python train.py --image_size=32 --horizontal_flip=true --translate=0.06 --hidden_act="gelu" --width=128 --residual_init="scaled_by_depth" --optimizer="ademamix" --beta2=0.999 --alpha=4 --lr_schedule="cosine"
Rows from block 3, named by matrix and row number. Rows with one number belong to one neuron. Each number is 128 + 24 x the weight over the matrix's rms, rounded and kept within 0 to 255. All counts start at 0.
# fc1: MLP up (model.blocks.3.mlp.fc1.weight, 768x128), inputs 0-127
# fc2: MLP down (model.blocks.3.mlp.fc2.weight, 128x768, transposed), outputs 0-127
fc1.68 [118 122 149 152 147 134 137 144 110 129 153 109 147 153 112 113  60 143 146 102 166 105 108 141 138  83 158 140 127 116 176 142 159 174 146 124 132 121 146 118 147 168 156  95 110 134 185 128 140 132 156 130 125 141 155 138 102 137 125 161 154 120 120 122 145 148 134 129 119 139 137 131 122  99 130  96 138 124 211 131 140 102 124 110  97  99 100  81 165 118 144 157 135 120 111 114 110 111 104 119 104  79 174 122 132 134 122 143 116  96 126  95  90 157 124 141 126 121  92 152 122 120  83 117  94 134 145 119]
fc2.68 [102 100 106 138 153 107 102 143  84 141  97 160  84  97 137 128 140 129  99 108 174 116 111  74 113  60  95 157 148 112 110 177 125 145 135 125  83 127 141 183 134  92 186  73  90 103 101 106 116 150 162 139 150 107 104 107 120 148 105 125 118 119 107 130 104 110 155 138 163 154 116 130 170 178 104 119 136 138  99 120 158 190  93 123 152 120  79 176 142 117 148 132  79  81 136 152 174 115 102 137 122 134 139 136 161 158 168 103 152 142 190 123 112 148 170  88 161 119 131  89 186 156  84 121 104 139 105 116]
fc1.69 [139 146 118  71 122  86 135 138 146 116 138 171 120 163 131 105 127 139 120 128 107 116 120 149 109 119 128 141 119 140 179 110 131 132 127 164 127 105 121 132 160 124 162 110 108 172 116  89 101 110 145 118  82  88 148 124  76 159 170 115 116 102 164 154  79 103  83 110  93 141 153 126 160 119 105  83 128  72 149 158 149 126 112 149 113 139 120 111 122 144 129 138 166 145 138 115 132 106 125 127 138 155 122 127 142 158 107 147 114 126 120 100 118 126 131 112 110 141 106 108  81 146 124 152 121 157 113 142]
fc2.69 [127 136 110 131 114  74 136  76 153 125 147 116 144 164 160 146 132 129 127 137 162 161 148 104 134 151 157 147 129 113 153 148 142 155 127 144 182 114 180 102 128 143 142 108 149  86 136 151 128 145 115 166 138 158 114 136 174 126 114 124 130  96 134 109 119 138 160 180 117 113 112 138 105 146 144 146 133 141 171 176 168 144 119 108 146  99 146 119 140 111 167 124  85 117 129 196 149 158 136 148 110 154 126 141 141 130 136 194  76 122 200 111 141 123 126 129 134 144  92 109 118 158 122 154 134  92 160 121]
fc1.70 [161 158 113 116 141 138 141 126 162 147 133 138 145 175 129 155 121 138  90 138 132  96 117 152 125  99 128 151 133 162 177  72  77 129 130 113 102 121 126 151 149 132 112 115 112 128 113 103 103 115 121 133 119 104 112 128  97 146 124 149  88 112 120 173 151 131 105  95 131  74 162  94 140 109 125 113 128 104 135 127 130 148 116 153 109 132 114 157  97 114 105  94 100 161 169  89 120 154 154 115 175 107 146 110 116 156  85 149  93 136 131  87  85 132 117 130 161 119 179  94  94  91 175 120 115 119 116 144]
fc2.70 [ 97 135 148 157 136  99 138 122 161 109  95 106 160 105 118 135  95 130 105 142 148 101 165  93 101 105 139 170 135 122 133 124 109 121  86 113  93 117 141 167 128 109 119 118 120 134 150 136 115 134 143 144 156 123 122 122 112 103 126 116 147 132 156 118 141 100 167 134 148 165 115 149 112 134  59 106 123 128 142 157 155 139 148 119 128  98 150 155 149 114  91  96 149 172 183 176 114 109 170 118 132 122 150 130 127 123 147 178 112 127 152  90  88 122 128 100 142 121 109  79 111 106 116 115 140 115 157 116]
fc1.71 [184 105 136 126 149 119  73 112  89 163 133 121 179 121 203 123 113 120 141 148 117 105 151 112 116 112 117 131  68 130 151 128 149 116 134 127 111 131  98 132 112 118 119 117  95 120 104 129 102 155 123 133 126 101  95 154 121 125 137 162 104 124 134 116 129 141 113 145 118 136 126 144 166 133 109 136 134  95 124 111 105 114 115 113 120 134 129 132 142 120 149 147 105 138 129 148 122 145 131 112  93 147 138 121  87 137 107 130 120 154 138 147 110 139 136 152 114 126 136 132 125 141 123 113 114 131 102 173]
fc2.71 [ 94 103 153 138 132 128 148 133 131 106 123 156 182 139  46 141 128 129  87 147 142 178 109 144 118 105 170 152  29 119 156 123 154 106 160  86 142 119 101 131 113 127 129  81 136 110 123 106 126 118 103 164 139 148 118 117 128 143 119 125 170 117 120  95 160 155 113 113 127 106 147 112 116 121 123 118 138 130 110 155 125 111 163 113 131 150 136 134 111 135 120 187 110 135 120 135 110 106 120 121 149  95 127 142 142 104 100 134 122 158 128 139 108 130 127  80 112 126 134 157 117 162 141 125 121 138 129  85]
fc1.72 [135 129 130 150 131 161 140 125 128 138  95 116 131 136 115 156 130 150  95 126  88 161 127 161 135 103 156 126 105 130 103 140 132 107 145 149 136 119  74 144 136 117  95 108 107  99 108 144 128 101 141 117  93 131 105 140 164 135 141 133 135 123 137 166 153 135 161 152 140 154 128 135 102 125 136 114 140 153 144 152 162 130 135 162 101 146 138 115 120 117 116 147 144 123 100 111 135  99 140 152 161 100 136 131 114 125 123 116 143 103 150 137 164 109 117 151 104 143 128 145 104 147  54  93  91 107  97 139]
fc2.72 [ 92 126 129 131 122 146  95 109 123 143  96 110 135 109 131 108  70 138 144 119  85 143 141 142  94 125  99  97  89 143 147  93 132 105 140 144 161 155 139 139 136 116 131 124 150 140 154 118 112  92 125 123  83 153 152 157 124 137 141 116 122 101 135 133 101 121 140 149 159 117 169 124 138 132 155 163 138 150 118 132 119 102 156 135 133 137 130  93 143 132 143 141 125 123  91 129 116  86 100 142 116 151 125 132 115 111 122 111 154 121 145 155 133 142  90 102 128 130 153 103 141 150 148 104 146 126 159 155]
fc1.73 [123 127 125 153 144 189 125 100 171 126 145 127 140 160 132 131  73 140 115 134 106 130 108 137 118  84 137 137 123 139 120 168  68 152 102 135  94 142 147 153 159 108 117 165  93  68 140 146 157 101 115 108 138 133 164 111 112 172 108 136 119  98  95 144 110 143 108 121 137 117  98  99 103 154 164 135 148 157 130 144 109 113 167 110 143 121 140  95 105 112 115 196 152 157 136  97 121 120 122 169 125 109 111 113 141 134  87 135 125 130 127 140 101 143 115 113  85 148 144  99 104 145 148 116 124 129 106 169]
fc2.73 [126 145 115 109 133 177  98 164 142 133 131 125 143 143 146 119 118 143  88 105 137 133 131 150 112 100 122 147 145 139 105 133 109 140 114 133 137 120 150 129 141 157 147 109 118 129 138 123 172 122 143 107 176 150 132 133 157 177 135 138 125 120 115 166 136 133 116 128  91 105 118 110 126  78 126 107 141 122 127 123 110 121 119 138 100 151 141 114 117 133  83 109  96 121 129 127 117 122 166 120 146 132 133 110 108 114 103 100 147 147 164 142 155 135 170 106 131 106 101 131 121 101 141 104 146  98  97 144]
fc1.74 [134  76 109 111 131 104  94 139 163 140 134 119 127 110 124 124 129 121  92 196 143 102 141 168 113  98  76 151 140 131 130 134 110 140 102 116 171  91 119 168 125 110 135 123 119 149 133 126 145 112 140 126 110 135 156  99  80 139 143 147  90 154 116 116 145 151  68 154 111 169 153 114 111  96  95 115 128 106 122 119 101 129 133 159 108 133 141 151 110 108 127 107 160 114 146 116  98 167 122 149 102 118 123 128 153 146 149 170 133 112 135 112  46 111 125 136 108 128  89 167 104 119  93 143  97 132 172 182]
fc2.74 [ 99 114 120 153 121 145 159 102 119 122 122 115  98 147 153 105 134 130 121 126 137 160 154 158 130  97 140 114 127  52  97 105 123 157 117  59 137  95 164 153 120 146 107 129 137  94 163 117 121 136 147 136 131 100 189 132 134 114 115 141 147 166 127 142 120 148 131 149 143 185 146 163 167 190 128 111 109 141  96 146 151 148 157 131 125 109 148 159 136 154 105 138 115 142 164 126 143 112 106 109 186 128 142 107 146 147 122 163 116 130 127 139  83  83 154 146 100  96 108 153 112 143  98 136 118 184 149  86]
fc1.75 [ 96 131  92 141 123 135 112 131 109 119 157  81 130 131 154 122 120 143 126 103 164  71 125 135 179 100 155 152 164 100 152 131 156 118 170 134 116 158 106 120 135 147 137 129 110 117 127 140 141 143 146 109 129 132 175 130 141 117 145 140 158 105 129  74 157 133 106 148 123 106 105 127 135  90 121 136 133 153 162 133 122 107 118  81 121 139 112 105 139 143 127 135 122 111 146 109 144 116 172 111 128 114 127 140 132 123 140 102 145  68 107 141 160 127 133  81 142 125  74 156 139 151  79  71 115 167 170 145]
fc2.75 [161 126 126 112  85 152 123 134 138 150 135 136 147 182 103 105  81 137 121 128 118 166 159  91 127 118 117 118 152 128 123 129 115 123 149 123 133 130 125 142 128 131 133 143  86 140 130 131 108 181 117  88  98  88 145 109 112 134 136 136 136 100 101 120 130  84 145  81 165 115 109 130 149 169 133 159 110 131  98 151 119 153  94 114 118 135  95 107 133 144 104 133 140 127 138 137 153  84 149 139 123 122 143 100 160 112 119 117 108 119 137 178 138 135 136 134 156 148 104 103 122 170 125  96 164 114 139 110]
fc1.76 [179 143 136  69 113 131 161 170 169 119 114 150 112 141 118 115 135 126 158 150 104 142 123 165 163 135 122 140 112 121 152  81  87  95 117 123 121 113 117 157 130 103 136 110  93 114  83  67 100 124 119 120 130 142 138  85 111 145 104 128 155 110 109 142 134 145 104 138 115  83 132 109 120 127  91 139 136 113 121 133 142 103 113 149 142 154 119 116 153 136 144 151 128 108 158 125 154  98  82 162  98 133 105 141 148 152 110 131 130 129 125  83 109 111 146 131 178 139 122 122 119 115 152 161 135 161  81 159]
fc2.76 [ 90 112 121 146 113 104 148  97 182 169 138 135 139 136 145 117 110 114 163  89 134 141 131  83 107 110 146 132 110 126 139 145  88 130 136 138 132 117 149 129 117 132 110 171 102 134 170 153 141 182 119 129 160 152 127  74 165 106 142 124  84 108 146 115 103 155 136 193 116 151 145 119 123 138 102 122 134 113 184 121 164 142 138 136 116 146 159  92 121  94 142 133 151  86 131 158 120 146 136 132 154 144 117 111 164 141 147 177 108 138 132 106 112 132  94  87 157 126 139 125 117 128  93 128 145 133 122 134]
fc1.77 [143 117 125 128  97 159 112  84 113 134 119 172 125 130 128 151 126 123 121  93 125 149 122 123 153 150 153 152 120 144 127 102 114  98 109 128 127 120  90 102 112  76 157  54 150 129 131 139 144 164 107 133 112 134 147 169 139 137 131 163 129 153 119 140 140 126 123 167 138 137 128 139 134 118 143 102 130 119 141 122 166 122 113 134 156 143 104 143 130 117 144 122 108 150 108 119 167 118  97 112 136 130 111 136 103 120 105 167 118 127 122 135 111 132 113 140 141  97  92 201 133 151 152  94  93 103 111 117]
fc2.77 [127 149 144 124 122 126 147 161 165 109 150 100 150 104 151 141 102 115 156 117 142 103 116 120  95 141 164 111 102 125 112  98 147 122 143 119 138  91 129 115 110 149 109 140 128 154 123 118 140 142  91 126 131 123 143 129 100 143 128 154 122 155 121 113 107 149 123 155 142 110 154 129 152  95 116 101  66 127 121 156 146 102 130 111 107 135 125 113 115 147  99 143 151 120 115 100 100 163 139 186 176 130 135 124 100 100 118  91 129 128 155 123 156 132  80 136 114 125  81 188 120  88 119 131 158 131 151 152]
fc1.78 [126  94 119 126 130 152  82 125  78 115  80 126 122 139 156 149 106 131 140 118 165 160 136 105 186  75 151 137 141 109 131 144 113 115 109 113 131 125  85 112 125 135 112 102 127 156 147 133 144 156 161 144 108 133 157 141 102 110 128 149 104 112  89 156 162 131 119 151 140 164 135 111 141  97 133 103 108 157 235 134 120 133 102 111 139 113 107 144 155 135 143 136 138 128 131 121 149 141 137 144 102 134 146 126 158 118 112  95 134  52 137 147  94 107 118 142 128 126 157 195  96  96 116 148  98 106 140 121]
fc2.78 [111 100 113 128  93 164 115 142 121 148 143 134 132 100 116 163 116 120 144 138 150  91 125 100  81 104 130 127 149 161 111 133 125 111  88  92 117 190 131 168 109 125 134 137  99 179 112 162 110 150 113 155 111 114 107 163 144 114 109 119 145 121 103 108 118 104 132 121 110 141 123 101 157 118  72  96 137 124 113 181 126 168 103 148 138 180  92  87  99 139 133 119 147 119 135 141 145 142 149 158  89 148 138 129 141 139 133  91 140  77 160 144 108 121 106  77 122 126 118 120 123 129 138 127 117 134 125 159]
fc1.79 [140 133  85 147 158 133 131 117 140 148 135 112  89 116 177 169 122 156 116 144 102 116 112 114 114 136 124 153 127  59 146  90 152 132  97 118  99 131  95 133 122 111  99 130  99 177 126  86  99 103 167 154  98 120 115 103 124 133 151 126 148 156 157 134 137 133 132 130 127 115 154 149 112 116 107 104 146  94 135 144 155 133 106 106 131  74 134 166 133 137 123 124 145 158 137 106 109 161 165 148 134 130 123 117 144 121 101  82 128 155  97 111 149 140  84 132 119 129 101 129  89 118 112 119 107 147 134 171]
fc2.79 [157 127  77 138 166 114 136  90 121 155 111  88 124 111 143 142 128 103 148 136 143 140 121 144 121 132 120  54 131 119 153 146 115 125 128 152 149  82 115 134  97 144 103 112 128 123 116 188 175 101 145 135 107 124 135 157 161 108 148 175 153 159 170 130 139 182  96 117 151  97  87 107 128 104 129 115 123 149 152 120 115 106 156 121  89 104 164 116 164 124 126  94 126 113 102 119  97 130 139 114 147  98 137  82 103 131 116 149 168 140 143 128 190 103 111 119 102 161 130 130 102 101  93  92 121 135 148  99]
fc1.80 [111  82 143 115 135 119 101 108 116 147 135  94 139  97  98 119 121 141 113 191  92  99 110 117 104 128 110 139 149 100 152 138 122 157 171 134 124 141 117 133 136 157 105 126  91 170 174 128 122 109 152 139 145 145 105 140 155 136 166 128 141 132  88 142 136 171 136 162 124 135 145 101 144 127 132 127 146 115 139 130 122 106 125 130 105 158  95 129 132 142 128 161  97 120 133 123 144 143 134 147 139  85 173 125 166 155 149  66 115 125 133 105 112 110  90 132 147 127 145  94  83 111  71 114 111 133 137 132]
fc2.80 [132  91 136 146 118 180 156 118 122 123 125 110 142 162 111  97 123  90 145 149 137 130 150 107 133 138 119 110 133  82 115 116 125 173 133 167 137 168 146  82 140 125  84 124 136 153 153 131 142 175  81  87  91 100  99  93 168 136 114 156 132  85 139 118 104 105 191 121 112 131 147 154 109 156 108 169 142 136 151 149 147 121 153 137 100 138 135  99 153 155 146 117 107 120 105 124 113 110 119 153 173 120 103 129 130  91 131 125 140 144 115  96  95 150 127 105 132 173 117 124  91 134 105  78 169 101 141 143]
fc1.81 [133 108 133 151 158  64 129 130 123 145  96 117 121 148 121 122 118 148 102 128 108  83 164 116 146 103 123 129 126 106 107 102 160 159 155 124 137 136 128 155 141 128 136 129  87 142 158 117  82 140 121  87 127 148 143 163  94 175 166 137 154 182 109 111 153 135 122 137 147 108 154  91  87 101 172 100 139 107 132  97 148 115 139 149 106 133 121 103 112 101 150 141 106 178 128 126 125 125 137 124 150  92 156  84 145 132 113 122 138 131 127  94 154  83 128 133 132 154 128 150 119 165  84 138 125 146 142 119]
fc2.81 [128 112  92 122 167 132 167 165 122 113 126 128 150 152 147 153 126  69 103 129 171 110 124 112 113 118 116 129 138 118 115  83 102 134 158 109  90 130 122 104 129  74 117 146  86 148 118 133 120  97 131 132 130 105 109 127 112  68 143 152 116 174 154  81 131  85 113  94 157 149 136 135 153 136  94 103 126 125 169  97 119 160 119 156 151 101 190 103 113 126 176 119  93 122 114  96 131 154 102 156 113 161 119 144 145 142 130 125 123 128 150 150 106 123 121  96 150 138 114 116 135 131  99  87 129 111 161 167]
fc1.82 [116 141 121 105 143  69 138 159 111 159 125 118 124 139 152  89 104 123 127 111 130 110  63 150 151 106 140 174 127 116 169 100 125 118  97 136  88 149 137 124 133 123 153 140 117 144 117 125 136 145 139 102 106 140 136 143 118  87  70 133 103 143 148 120 115 144 114 132 151 137 147 146 134 126 140 160 141 116 119 117  90 133  85 162  92 126  94 151 157 100 153 144 138 124 150 117 125 127 130 156 143 156 146 157 130 155 133  90  83 132 109  96 158  67 104  95 121 163  83 135 155 101  99 122 136 122 117 132]
fc2.82 [103 148 119 158 121 125 106 124 140 139 148 131 146 172 145  91 147 122 138 139 137 104 124 125 143  92 125 133 129 142 100 148 100 159 135 139 117 112 124 117 121 143 148 121 117  87 159 124 180 111 150 103 101 138 134 114 142 126  94 119 108 131 142 165 164 106 118 109 150 117 125 119 122 126 160 148 130 105 121 159  73 131 133 181 118 102 143 158 134 150 118 146 133 160 112 105 119  95 107 120 178 119 127 140 187 139 140 155  99 135 132 113 138 117 120 148 160 154 109 156 161 140 155  81 147 150  59 118]
fc1.83 [170 138  77 124 135 104 108 165 130  94 109 161 112 146 139  90 122 141 185 170 135 140 102 114 100 109 144 138 119 134 112  96 139 157  71  60 147 151 160 154 134  72 128  91 120  98  86 151 131 136  99 115 149  97 136 123 144 145 108 102 137 145 159 173 105 144 111 154 156 166 121 107 158 133  98 102 149 159 121 102 134 115 142 159 114 139 164 127 160 113 164 137 113 116 127 106 136 181 116 138 154 106 101 119 112 143 107 116 153 138 124  75 126 138 118 108 148 186 106 167 136 124 131  82 119 148 101 123]
fc2.83 [ 95  92 103 129 130 131 146 152 137 154 188 105 172 116 175  97 193 120 121 122 120 146  96 145  93 111 145 105  98 134  95 125 129 135 141  94 133  77 135 105 135 135 108 131  76 127 120 133 173  98 129 121 109 135 142  91 129 114 144 107 125 100 114 144 147 121  59 106 134 129 106 149 121 109 136 121 138 147 161 127 119 151 148 110 118 117 153 149 163 112  78 124 144 157 119 114 110 121 144 167 128 114 103 125 150 137 121 154 120 182 128  83 140  96 102 131  54  99 130 141 157 122 207  81 118 122 113 153]
fc1.84 [ 79 113 106  96 162  94 129 142 152 110 122 161 122 129 123 113 121 135 115 152 129 126 127 105  92  77 137 148 147 121 123 108 127 113 139 154  95 118 113 123 138 130 133 115 145  92 155 113 106 138 169 109 106 125 129 110 119 201 174 182 124 133 104 142 120 170 128 110 143 126  78  97 105  79  76 146 139 183 121 117 120 131 110 120 101 135 132 154 132 177 124 142 139 133 176  92 158 146 160 139  89 123 179 123 142 117 153 131 147  91 142 110 137 101 113 124 119 144 131 143 114 112 117 116 131 131 186 150]
fc2.84 [156 125 109 126 177 109  89 126 116 121 131 125  94 157 108 119 130 154  97 129 120 116 149 123 114 117 143 146 117 133 146 121 171 139 146 122 133 106 143 126 129 133 170  92  81 122  93 102 117 160 117 103  90  99 143 102 133 161 121  92 149 145 154  75 133 109 116 143 119 110 138 104 109 146  96 147 147 123 140 115 134  98 169 143 117 130 150 143 116 132 120 128 126 132 123 144 178 132  82 152 135  99 160 123 129 127 141 145  96 126 130 155 175  99 101 127 119  94 128 119 145 126 131 148 120 149 122 140]
fc1.85 [134  84 129 119 124 131 161 179 131 114 141  81 135 106 133 144 112 105 126 132 140 148 124  98 123  99 121 147 158 138 124 133 132 125 148 106 134 144 117 127 115 146 118 136 104 123 136 142 137 130 179 143 129 111 119 156 110 137 172 125 119 146 105 137 149 175 143 176 162 132 151  88 117 140 138 123 136 162 169 111 122 107 118  84 132 116  97 115 166 159 151 125 127 124 105 103 144 148 114  78  91 118 114 132 109 121 131 135 120  98 106 114 104 123 109 151  92 129 102 143 161  97  99  96  93 160 144  81]
fc2.85 [128 125 108 150 147 154 168 157 173 125 119 125 140 113 115 165 120  98  84  96 115 132 141  83 144 104 136 114 147 138  81 162 134 106 143 132  94 157  93 163 132  98 150 161  91 150  87 129 118 131 144 145 125 139 105 167 108  81 134 149 116 123 160 117 140 130  80 106 167 143 113  93 124 118 145 168 135 166 119 153 135 151 132 153 129 108  69 130  53 150 118 102  81 105 111 101 155 149 100 144 141 146 107 128 189 138 122 125 102  98 110 162 119 141 132  84 161 116 159  86 127 119 166 140  74 168 124 123]
fc1.86 [142 116 137 171 119 132 167 125  99  96 114 159 131 124 118  73  98 148 136  60 144 118 105 130 134 123 138 121 140 117 124 139 132 145  99 131 122 199  67  95 103 133 148 137 130 108 157 138  88 123  90 128 112 119 109 152 155 177 159  79 159 110  97 189 130 131 159 141 181 134 155 122 134 129 120 112 138 152 159 155  94 129 114  91 123 159  98 118 133 147 130  90 146 132 135 103  78 186  98 100 167 105 116 135 109 132 102  95  96 121 132 127 117 131  83 142  91 162 122 124 105 139 124 140 121 138 133 132]
fc2.86 [140 138 112 156 138 122 107 139 138 131 182 135 136  88 151 154 123 147 126 141  92 101 152 134 106  67 120 132 142 117 119 102 158 119 115  68 118 130 125 157  94 115 139 115 138 136 128 119 121 126 125 105 156 131 115 139 168 115 115  99 105  87 130  88 115 167 143 138  83 126 100 137 175 138 117 171 146 140 143 129 131 125 159 121 121 112 124 114 138 113 127 121 130 170 125 119  99  76 127 116 106 174  96 123 173 140 100 165  78  92 118 148  97 134 111  84 173 138 120 116  99 172 150 158  87 111 130 126]
fc1.88 [142  80 134 144 126 155 154 131  79 141 145 130 122 170 132 113 127 135 172 120 144 146 136 113 102  94  99 145 110  91 145  93 139 114 170 129 127 101 153 123 110 105 169 150 134 130 137 113  85 153 162 137 150 136 173 142 120 106  98 126 140 171 122 174 117 104 103 128 167 136 118 105 114  73  74 134  90 142 123 123  90 116 148 150 145 177 133 108 114 116 169 112 155 145 169 100 178 162 127  95 100 125 118 150 124 123 199 135 117 163 116  92  95 161 116 171 167 104 125 134 131  77 135 132  90 143 118 117]
fc2.88 [132 121 129  95 134 109 131 125 150 108 146 110 128 116 119 126 164 188 146  96 148 151  80 172 112 131  91 114 143 128 143 178 157 161 141 155 103 105  97 112 130 102 112 100 176 127 169 157 108 126 168 115 113 126 130  89 174 105 142 147 127 115 146 146 165 111 111 168 150 119 130 123 132 133 125  91 160 110 167  88 100  99 133  69 119 102 138 148 102 117 147 131  90 179 101 103 105  79 110 109  92 154 182 116  99 159 144 137 131 118 115 142 140 128 125 101 107 177 136 161 131 133 139 126 168 117  95 101]
fc1.89 [146 143 161 104 132 142 104 107 107 138 144 110 130 148 150  89 114 153 129 132 161 139 134 123 112  83 139 143 142 129 135  87 165 155 168 162 110 146 106 143 119 137 132 118 134 139 161 106 116 174 150 118 130 113 152  79 118  83 140 141  88  81 147 150 163 133  81 156 167 136 103  81 142 125 136 140 109 124 137 122 124  87  91 161 145 135 122 120 124 151 137  88 105 177  86 140 140 152 129 114 122 101 106 122 178 120 115 151  97 113 117 125 129 151 105 121 137 138 114 148  87 167 132 106 115 102 155 114]
fc2.89 [171 167 145 153 114 187 178 153 144 142  75 149 133  96 131 101 125 162 149 130 201 114 116 113 123 148 130 120 141 101 124 130  96 165  86 117 115 131 133 106 129 121 158  91 186 130 136 158 129 123 136 119 113 121 129 130 153 111 127 149 134 130 156 119  76 106 141 118 114 154 117 166  96 149  92 105 147 149 120 152  94 134 137 115 148 151 114 140 157 160  92 105  89 112 118 120 112 126 174 107 154 154 169 138 142 127 156 141 144  93 153 120 109  91 133  84 152 145 101 134 183 111 140 126 120 127 120 165]
fc1.90 [116 125 137 120 143 143 139 139 111  98 121 161 124 156 122  84 112 145 119 143 117  94 136 227 135 110 110 120 124 134 126 139 162 148 133  93 155 125  82 103 142 104 129 133 117  73 129 108 141 123 147 145 121 138 137  54  95  97 116 144 138 116 139 188 115 143  94 138 176 158 133 109 126 116 137 115 153  77 118 144 119 100 109 141 150 129 117 134  82 117 135 103 145 118 151 121 124 155 134 142 122 140 116 156 107 164 168 131 109 140 137 106 134 131 119  95 154 144 174 163 156 135 114 140 101 125 130 150]
fc2.90 [126 138 112  88 134 126 123  98 118 115 131 119 144 146 119  95 112  97 127 145 121 153 106 152 104 139 143 145 153 134 123 110 119 110 154 104 130  96 107 124  99 111  99 159 130 133 109 147 144  95 106 139 132 147 108 132 108  96 144 117 116 112 140 117 128 113  97 126 147 133 108 180 117 169 121  86 113 124 118 119 131 136 100 165 126 155  88 143 138 118 157 152 129 111 161 145 111 149 148 118 123 117 125 110 130 135 110 154 120 172  78 113 111 125 111 164 144 124 123 114 117 161 120 118 107 164 124  63]
fc1.91 [100 132 151  88 173 177 120 105 121 169 125 120 126 143 132 126  92 132 139 145 132 128 113 132 136 101 109 142 103  89 148 119 127 167  77 105 121 122 133  97 130 139  76 135 113 143 108 133 127 112 105 105 114 119 150 100  81 138 120 134 134 171  93 123 145 133 105 132 128  99 126 115 109 115 132 139 102 178 122 179 120 144 119 155 134 114 136  85 103 109 111 151 108 156 137 128 146 125 130 165 130 160 111 136 139 139 117  97  78 114 149  87  91 136  91 158 138 101 185 167 108 150 129 135 131 133 140 179]
fc2.91 [142 125  91 119 148 167  79 122 126 125  74 159 154 117 134 128 118 127  98 150 121 110 134 147 101  96 111 129 145 116 141 140 117 152 126  98 117 110 126 118  56 125 158  81 163 145 104 132 148 164 156 144 136 126 100 105 152 100  80 107 110 106 117 168 131 100 113 142 113 164 107  98 111 114  99 165 172 168 138 130 100 149 113  81 172 101 108 141 104 129 170 120 134 173 125 136 146 142  88 101 135  83 154 135 134 144 131 131 140 158 103  95 132 102 129 114 148 126 141 118 124 109 132 110 153 146  98 135]
fc1.92 [114 136  74 127 110 100 163 134 125 111 142 105 128 142  98 122  94 133 105 125 179 104 155 182 138 122 163 154 106 125 139 115  90 150 127 141  89 122 143 127 113 110 163 111 135 147  92  89 111 130 118 159 116 142 129 145 104 141 114 150 116 132 132  93 160 109 126 149 145 114 113 122  84 132 102 132 138 137 115 136 149  87 149 108 146 107 119 102 103 113 179  86 123 125 175 125 101 113 174 142 166  93 154 172 148 102 101 151 158 109 126 159 117 105  93 122 144 133 156 144 138 146 131  99 124 112  75 144]
fc2.92 [129  84 127 142 143 124 124 106 124 140 150 103 108 144 118 112 113 136 144  97 157 131 127  90 110 147 143 134 112 119  98 111 140 123  92  74 140  89 114 148 132 152 148  96 110 117 121 122 149 146 166 133 118 119 114 156 142 159 152 177 143 198 152 106  95 144 153 136 139 146 142 125 167 144 114 116 130 113 128  99 155 134 118 158 122 116 138  90 165 148 122 124 145 128 101 148 106 169 114 112 107 111 142 134 125 151 132 138  75 130 146 176 126 147  86 142 160 157 136 149 105 142 136 137 134  89 111 135]
fc1.93 [117  72  60 141 148  93 156 138  86 130 107 149 125 145 122 161 136 120  99 170  91 134  88 141 138 137 155 155 120 113 122 133 127 150 164 125 122 111 132  95 126 135 113 133 108 124 129 161  92 109 137 116  85 103 136 158 125 156 110 149 143 153 101 103  99 137 111 139 125 156 133 125 123 106 122 114 118 123 138 118 120 113 168 186  98 124 113 134 142 122 101 109 165 161 135 110 121 133 169 156 156 141 145 107 131 167 107 177 137  77 118  86 100 113 119 145 132 129 106 111 149 122 124  97 112 138 148 121]
fc2.93 [155 137 100 119 131 138 108 171 104 137  86 124 148 113 120  88 116 121 119 129 111 152 170 101 164  93 127 114 123 143 159 149 122 112 121 120 155 109 128 138 157 123 101 116 104 124 147  79 130 142 138 103 112 136 129 134 136 122  97  85 153 104 128 116 142 128 137 152 103 136 129 123 127 150  96 188 181 150 116 149 105 161 138 133 103  93 164  72 104 173 168 131 134 152 100 135 125 100 128  98 138 153 170 115 145 141 122 126  78 130 132 143 100 118 121 108 132 118 118 100 121 131 122 111 124 124 129 114]
fc1.94 [113 121 100 127 157 155 150 116 141 154 138 116 123 119 133 108  87 153 154  83 132 129 116 161 112 146 139 118 104 152 147 111  79  95 172 101 118 192  89 119 144 114 119 123 129 132 136 102 120 125 153 136 129 129 143 116 110  99 129 123 159 138 147 162 127 130 117 110 133 123 144 146 147 139 133 145 131  94 175 133 144  88 118 135 102 109 128 121 129 149  92 134 100 125 126 130 150 159 156 111 111  98 114 167  96 142 118 134 140  94 181 133 103 155 118 128 213 173  93 131 114 103  79 129 117 134 142 119]
fc2.94 [161 109 101 135 104  92 160 138  96 139 131 115 113 145 138 151 194 116 130 154 111 151 125 171 119 165 174 141 115 163 112 149 103 170 187  87 132 148 136 131 100 124 118 107 107 131 108 117 128 131 110 104 148  97 160 107 132 135  99 153 121 146 144  80 150 134 161 128 112 104 134 121 124 102 155 168  97  97 124 122 152 128 104  99 111 159 106 104 106 170 126 136 150 142 118 145 116 147 119 159 119 150 110 141 141 157 107  90  91 141 102  80 151 135 113 161  63  82 119 135 120 133 138 128 113 129 156 123]
fc1.95 [107  95 130  89 155 123 155 164 154 150  96 117 141 131 136 128 113 129 114 186 114 132 135 165 134 122 117 166  95  73 111 137  87 119 108  97 119 124 142 136 141  95 142 148  95 153 108 112 128 165 117 144 134 124 117 107 117  92 127 137 130 105 114 165 136 187 151 135 157 146 119 100 108 119 162 137 134 119 130 153 149  94 131 108 116 136 131 179 153 101 100  94 128 122 117  88 124 113 152 150 126  56 151 127 143 154 150 149 126 133 107  88 138 126 145 102 167  92 146 139 158 120 147 124 105 174  87 123]
fc2.95 [132 142 145 174 143 107 125 139 157 123 134 144 129 152 127 111 100 116 127 118 137 164 128 156 174 105  90  92 114 114 118 138 133 120 106 147 128 128 201 112 145 144 125 143 133 117 133 115 153 152 104 196 124 125 105 146 110 113 174 133 132 133 129 105 162 121 136 114 124 103 150 147 127 123 104  85 123 158 136 133 156 117 130 139 115 142 119 162 171 125  70 149 187 163 158 120 120 122 149 158 128 118 159 143 145 144 121 145 149 107 165 193 128 121  99 157 134 131 103 148 135 143  84 140 106 142 144  98]